Rows from block 8 of the image encoder of a small contrastive image-text model, named by matrix and row number. Rows with one number belong to one channel. Each number is 128 + 24 x the weight over its row's rms, rounded and kept within 0 to 255. All counts start at 0.
After each channel's rows are labels from the 100 images, of 14848, where the channel reaches its highest value: "responds to" is what is common among them; "lies over" is the class under the peak. Only what is clearly more common there than usual is listed. The data: made-up ball-and-stick molecule models. In brackets: how many of the 100.
# r30: branch 2 reduce pointwise conv (encoder.blocks.8.r3.0.weight, 48x192x1x1), inputs 0-191
# b30: branch 2 3x3 conv (encoder.blocks.8.b3.0.weight, 72x48x3x3, transposed, each kernel summed), outputs 0-71

r30.30 [125 124 131 116 115 130 126 119 108 107 107 129 128 122 112 118 111 135  86 138 128 136 125 136  97 125  88 105 109 114 141 132 134 137 137 113 110 119 112 100 107 119 160  93 124 152 132 161 128 106 145 157 139  87 120  93 116 117 119 119 131 102 122 126 142  94 161  77  96 155 124  93 108 129 109 118 130 132 172  93 111 126 117 124 153  73 126 115 129 114  94 118 115 115 103 107 147 110 124 160  85 151 110 122  93 146 109 134 116 119  87 123 161 117 100 136 140  91 129 106  74 129 142  97  96 129 123 150  78  82 111 139 170  96  90 118 117  57  87 136 206 103  77  93 116 117 189 126 136 162 132 129 161 171 148 125 118 153 162  93 127  98 139 160 147 149 185 146 117 134 104 127 129 140 123 131 131 126 140 140 128 137 135 134 124 142 177 154  90 128  88 140]
b30.30 [137  96 132 138 160 164 127 110 109  79 125  85 155  98 124 171 104 122 137  94 142 117 143  91 154 136  84 124 119 141 142 118 123 144 106 123 117 121 123  98  93 135 157 102 172  83 102 121  88  96  91 118 117 130 110  93 127 173 145 137 160 113 144 104 137 128 100 133 160 107 115 110]
responds to: space-filling (100); balls: three (39); balls: five (26)
lies over: green ball (54)

r30.6 [125 118 107 123 144 112 112 115 124 152 115 156 125 151 107 134 161 151 138 139 152 124 108 120 148 116 146 134 129 127 128 122 129 126 159 122 141 153 135 137 122 110 137 114 139 135 113 119 123 111 139 130 187 125 187 100 216 145 110  93 114 133 154 113  87 128  67 140 150 118 150 116 118 150 128 142 118 107 108 119  85 167 123  89 122 111 133 109 113 130 146 125 141 148 164 119 121 120 104  96  96 171 138 124 106 125 186 152 126 152 123 147 126 187 148 107 107  90 121 145 104 110 117 180  94 224 114 115 113  98 136 232 100 106 116 119 122  93 169 107 133 103 110 112 148 145 109 123 111 106 175  93 111 125 108 105 133 113  88 151 117 152 113 119 105 113 150 111 137 129 127 131 116 106 117 113 125 118 113 118 121 112 140 125 121 121 146  98 122 117 139 119]
b30.6 [126 117 123  94 111 132 195 151 127 113  92 148 130 119  97  96 147 131 131 125  89 127 112  77 110 128 134 140 129 122 149 141 149  73 171 144 142 129 136 137  50 111 116 110 139 139 116 138 131 130 138 166  97 125  97 153 126 110 120 120 141 160 131 137  90 100 177 135 135 158 122 121]
responds to: yellow ball (67); balls and sticks (60); balls: twelve (42); balls: eleven (27)
lies over: red ball (26)

r30.33 [150 128  92 114 131 128 112 152 106 122 109 100 137 116 114 121 118 188  82 123 109 108 145 104 118 129 115 111  93 119 158 112 108 122 124 132 139 118 112 160  99 130 122 101 149 112 113 128 119 171  92 118 136 177  98 108 155 143 177 129 138  65 119 118 122 111 107 197 100 163 134 120  71 106  86 124  98 137 111 122 138 110 114  89 101  54 107 134  97 122 115 130 145 104  89  61 120 108 160 137 129 150 106 146 128 122 136  88 114 111 108 150  75  86 134 105 109 167 123  71 128 127 119  95 106 102 147 132 150 135  86 148 156 136 114  97 135 124  93 113  93 128 115 171  97 103 166 124 123 124 113 106 120 105 132 116 120 105  96 150 111  81 130 118 114 123 133 121  86 113 128 110 115 121 109 140 124 119 138 114 122 125 131 142 126 121 122 107  95 115 158 124]
b30.33 [101 159  97 145 109 137 133 106 112 131 120 122 127 158 138 144 114 170 117 105 111 129 146  89 131 116 139 131 151 121 135 103 128  88 114  84  92 132 125 141 101 139 104  86 169 107  86  86  99 110  97 152 182 122 105 109 157 149 119 151 153 170 117 136 132  99 149 133 109 114 114 179]
responds to: space-filling (81)
lies over: white ball (28)

r30.21 [143 149 128 147 141 154 137 117 118 167 128 120 175 133 122 152 128 182 129 132 109 123 145 133 122 117 126 145 156 143 130 128 105 130 102 127 121 120 127 157 167 146 148 140 133 130 134  91  97 139  90 110 197 130 109 119 205 121 132  90 138  85  90 138 111 127 107 137  87 111 170 131 109 126 104 137 138 136  93 147 142 121 109 112 111 109  79 125  90 162  91 156 124 113 105 121 103 126 120 139 134 169 125 148 136 126 182 111 127 142  81 160 119  92 124 128 136 139 102 132 152  65 132 108  49 117 128 115 161 157  83 178 171 136  83 111 128 110 166 124 110  81 133 143 100  84 109 144 131 129 146  69 123 118 120 128 134 106  73 155 112 177 118 131 112 134  90 118 115 137 144 139 138 118 127 136 135 125 127 128 120 128 131 131 129 126 112 115 101 123 141 125]
b30.21 [109 174  97 133 107 126 174 121 102 121 118 150 138 145 158 134 109 185  99 112  83 152  89 124 147  81 111 108 102 129 118 141 148  91 113  92 112 138 133 112  81 128 114 106 128 118 107 119 124 154  87 159 143  98 126 131 135 118 133 129 178 140 154 155 147  89 147 154 140 130 147 141]
responds to: balls: twelve (54)
lies over: grey ball (46)

r30.35 [104 115 143 134  40 143 116 140 128 133 132 122 141 127 116 156 125 153 127 113 171 133 118 141 139 145 139 158 124 127 132 113 161 127 157 138 131 128 136 125 138 139 146 140 135 144 157 122 128 129 155 109 175 151 111 181 156 111  92 189 120  79 129 124 159 152 174 172 190 138 144 133  86 113 114 135 122 130 129 123  89 155 104 155 132  76 107 113  92 176 124 121 136 106 143  85 108 110 127 151 126 141 160 161 129 112 191  99 113 145 119 188 181 190 166 108 122 131 125 118 140 126 113 147 127  79 112 119 129 120  84 169 153 114 103 119 110 196 153 113 113 129 115 142 133 142 120 116 115 119 194  96 120 103 121 119 116 126 137 154 100 145  98 119 117  99 129 126 116 127 145 127 117 124 121 116 121 117 123 118 121 122 138 117 125 140 123 167 123 117 116 119]
b30.35 [108 148  96 121 123  88 162 129 112 134 132 142 101 123 124 115 143 151 153 127 124 105 156  61 103 106 158 138 106  85 166 123 161 125 152 112 119 142  93 154  73 112  78 125 135 118  85  98 156 132 136 139 120 124 106 160 111 143 104  96 130 158 146 128 104  89 147 126 102 132 141 140]
responds to: balls and sticks (73); balls: twelve (51); balls: eleven (29)
lies over: white ball (60)

r30.38 [120 136 129 147 106  80  99 114 110 128 128  99 106 164 142 140 140 100 115 125 121 136 115 140  87 116 139 138 142 114 109  99 112 138 117 101  79 126 123 154 145  84 102 137 114 143 119 129 120 117 129 134 138 138 124 177 150 112 131 186 128 138 117 117 169 195 185 109 143 120  99  93 112 133 102 103  88  93 138  90 110 109 125 179 125  99 140 124 131 125  86 109 100 103 118 104 107 119 120 131  88 130 170 150 126 109 154 111 103 108 104 116 198 103 137 102 120 127  93 111 115 122 131  98  75 110 140 106  96 108 177 111 143  86 111 115 112 221 107 108 122 128 119 116 103 106 110 104 121 123 164 134 105 147 127 107  99 113 216  98  85 132 114 116 117 109 102 117 128 130 129 133 126 128 129 122 111 120 118 124 120 115 124 130 118 122 116 124 141 120 132 112]
b30.38 [106 145  87  85  80 170  99 127 113 138 141 155 104 135 122 136  96 133 136 131 184  86 127 106  78 114 141 164  94 118 157 171 104 144 129 120 141 127  93 152 133 151 109 133 123 125  92 116 144 141 148  80 122 147 108 127 110 101 151 120 129 136 154 118  90 171 132 126 103 127 131 133]
responds to: balls and sticks (62); balls: twelve (49)
lies over: grey ball (92)

r30.25 [130 141 155 134 124 136 110 138 127 113 108 138 126 122 154 141 121 138 178 113 124 127 108 144 136 119 119 113 126 152 117 145 141  95 117 141 138 145 119 137 131 146 103 145 136 136 133 107 140 131 132 140 193 150 102 154 146 109 140 165 121 153  91 125 169 167 158 127 141 134 109 122 100  92 125 113 119  92 154 113 114  91 124 155  82 115 162 169 164  88  77 182 129 121 116 128 129 107 116 134 129  84 160 143 128 121 217 135 122 111  97 184 190  90 144 138 129 136  78 112 147  95 102 106  89  75 103 116 104 118 160  97 153 112  72 114 129 195  88 117 140 141 134 164 100 116 146 118 120 113 185 110  98 120 110 127  99 107 150 162 105 138 125 124 110 114 162 117 121 117 138 136 123 129 116 142 111 125 128 110 121 113 120 129 113 135 124 128  95 118  99 128]
b30.25 [119 126 111 111 103 135 117 111 110 144 122 128  88 127 146  97 106 139 133 145 160 101 165 106  78 102 146 168  96  99 153 146 145 137 126 102 139 147  82 132 141 106 101 121 134 109  58 115 161 129 109 107 154 161 123 146  90  90 138 102 146 117 141 120  86 144 167 116 111 116 146 147]
responds to: balls: twelve (50); balls: eleven (34)
lies over: grey ball (55)

r30.1 [132 131 125 137 115 129 125 124 113 112 149 123 133 112 163 156 116 121 121 133 147 122 144 130 127 128 139 150 115 143 106 126 116 130 119 140 119 101 127 131 141 118 138 114 109  96 126 111 120 108 142 107 163 164 180 122 136 114 122 127 102 101 126 113  85 157 101 111 150 108 151 119  64 137 124 116 111 117 100 116  71 169 132 150 174  72 109  99 107 165 149 107 128 139 139  65 107 116 116  92 118 159 173 121 117 112 163 126 118 167 185 151 158 163 149 129 105 120 155 105  96 198 118 158  86 170  99 112  98 104 117 152 138  91  92 103  98 140 190 114 133 171 119 130 138 108  99  97 111 115 167 192 118 110 109 112 131 107  94 125 205 148  90 109 106 116 123 102 121 125 133 127 120 120 120 130 121 118 116 135 122 112 124 128 125 136 120 123 101 120 125 119]
b30.1 [120 117 113  96 121  81 153 120 145 135 115 148 110 107  77  73 137 139 171 138 129 143 132  80 100 136 133 153 129 142 150 140 154 115 171 141 156 144 126 140  59 152 138 105 149 105  99 114 134 128 143 142 124 161 111 145 113 123  85 116 153 151 133 116  96  81 149 109 112 141 111 112]
responds to: balls: twelve (37); balls: eleven (36)
lies over: blue ball (36)

r30.13 [149 160 122 152 152  96 122 100 107 141 153 151 112 135 131 135 147 126 148 139 145 138 120 167  95 131  89 144 127 145 156 104 146 126 132 130 117 151 128 108 164 121 123 173 132 158 173 142 111 137 125 107 182 107 176 112 182 132 122 132 124 123 150 111 123 146 108 120  83 117 168 136 104 151 126 126 102 117 150 122 100 148 113 109 115 125 138 133 116 172 122 166 115 153 139  96 128 152 116 117 112 172 148 130 113 118 169 129 112 142 123 158 171 149 133 122 117 110 133 110 106  85 132 189  83 190 123 119 128 104 122 185  98 101 123 132 113 153 190 125 102  76 114 132 150 109 121 110 120 125 203  30 124 138 132 120 144 131  99 133  95 195 130 122 123 122 138 120 158 113 137 126 118 122 115 147 120 125 120 119 126 120 130 129 120 128 123 142 146 124 160 122]
b30.13 [119 117 143 104 152 127 192 160 121 147  92 159  93 122 142 110 135 123 113 120  99 138 114  84 116 137 128 112  99  89 142 140 127  97 183 142 146 169 124 159  64 106 113 122 117 152  99 127 127 130 115 151 104 113 109 108 114 138 124 104 125 136 155 130  86  80 153 117 109 157 128 124]
responds to: balls: twelve (37); balls: eleven (36)
lies over: white ball (25)

r30.29 [127 146 132 135 143  92 139  86 137 113 137 135 127 121 159 174 118 173 113 133 131 125 135 143 137 136 170 111 121 130 137 114 168 144 130 131 138 150 133 136 126 128 132 149 139 150 143 149 123 118 113 131 179 126 131 141 184 123 160 161 114  77 133 120 121 152 144 177 112 135 158 121  74 137 125 118 122 118 123 126  95 139 128 134 143  84 121 101  88 192  91 132 123 134 118  80 121 118 112 167 144 215 153 116 120 116 132 121 128 180 109 191 143 119 125 123 122 123 107 136 139  73 119 124 115 138 124 125 138 124 113 203 122 194  83 126 106 169 173 116 105 113 119 161 123  94 151 119 111 110 189  69 117 123 112 117 126 120 127 177  96 170 139 114 114 120  92 113 122 127 161 139 131 124 131 127 124 126 129 117 117 127 114 126 131 135 131 135 139 125 127 118]
b30.29 [ 81 130  98 111 118 120 177 137 124 129 105 136 112 115 160  90 132 170 129 134 110 137 130  93 126 128 157 140 141  80 144 132 146  90 155 109 143 142 113 117  52 124  90 149 125 149  76 110 138 142 119 153 102 152 126 158 104 127 122  85 143 133 141 132  88 109 157 134 102 122 149 125]
responds to: balls: twelve (52)
lies over: grey ball (51)

r30.39 [161 156  67 104 119 110  98 156 137 104 110 106 111 131 144 130 133 142 138 129 129 101 131 144  77 117 127 111 129 100 132 141 120 163 147 136 103 104  75 130 147 124  92  86 133 101 136 142 112 119  93 133 109 108 114 110  86 158 108  83 103 135  75 123  88 112 137 119 110 104 129 103  94 105 123 152 110 102 115  77 112 120 113 122 125 103 136 144 127 131  62 151 117 120 100 108 103 133 132 112  88 110 112  68 125 118 156 124 114 129 107 117 137  93  90 129 117 104  98 121  94 123 141  90 139 137 146 142 121 121 128 104 122 130  93 127  99 135 132 152  58  98 127 111 131  61  92 141 152 149 135 142 148 151 155 174  52 157 125 100 119 125 100  97 159 132 102 139 107 143 106 131 132 152 138 113 144 129 120  93 126 125 120 139 134 102  77 112 132 138 103 112]
b30.39 [ 98  97 127 131 150 139 169 117 157 113 167 111 158  89 148 139 119 136 128  92 153 113 126  84 121 146 124 103 145 147  99  99 105 141 113  95  99  97 121  92  85 107 168  96 130  99  99 139 110 100 101 106 132 128 108 118 141 136 135 141 117 103 144  93 133 117  78 155 160 121  92 102]
responds to: space-filling (95)
lies over: grey ball (29)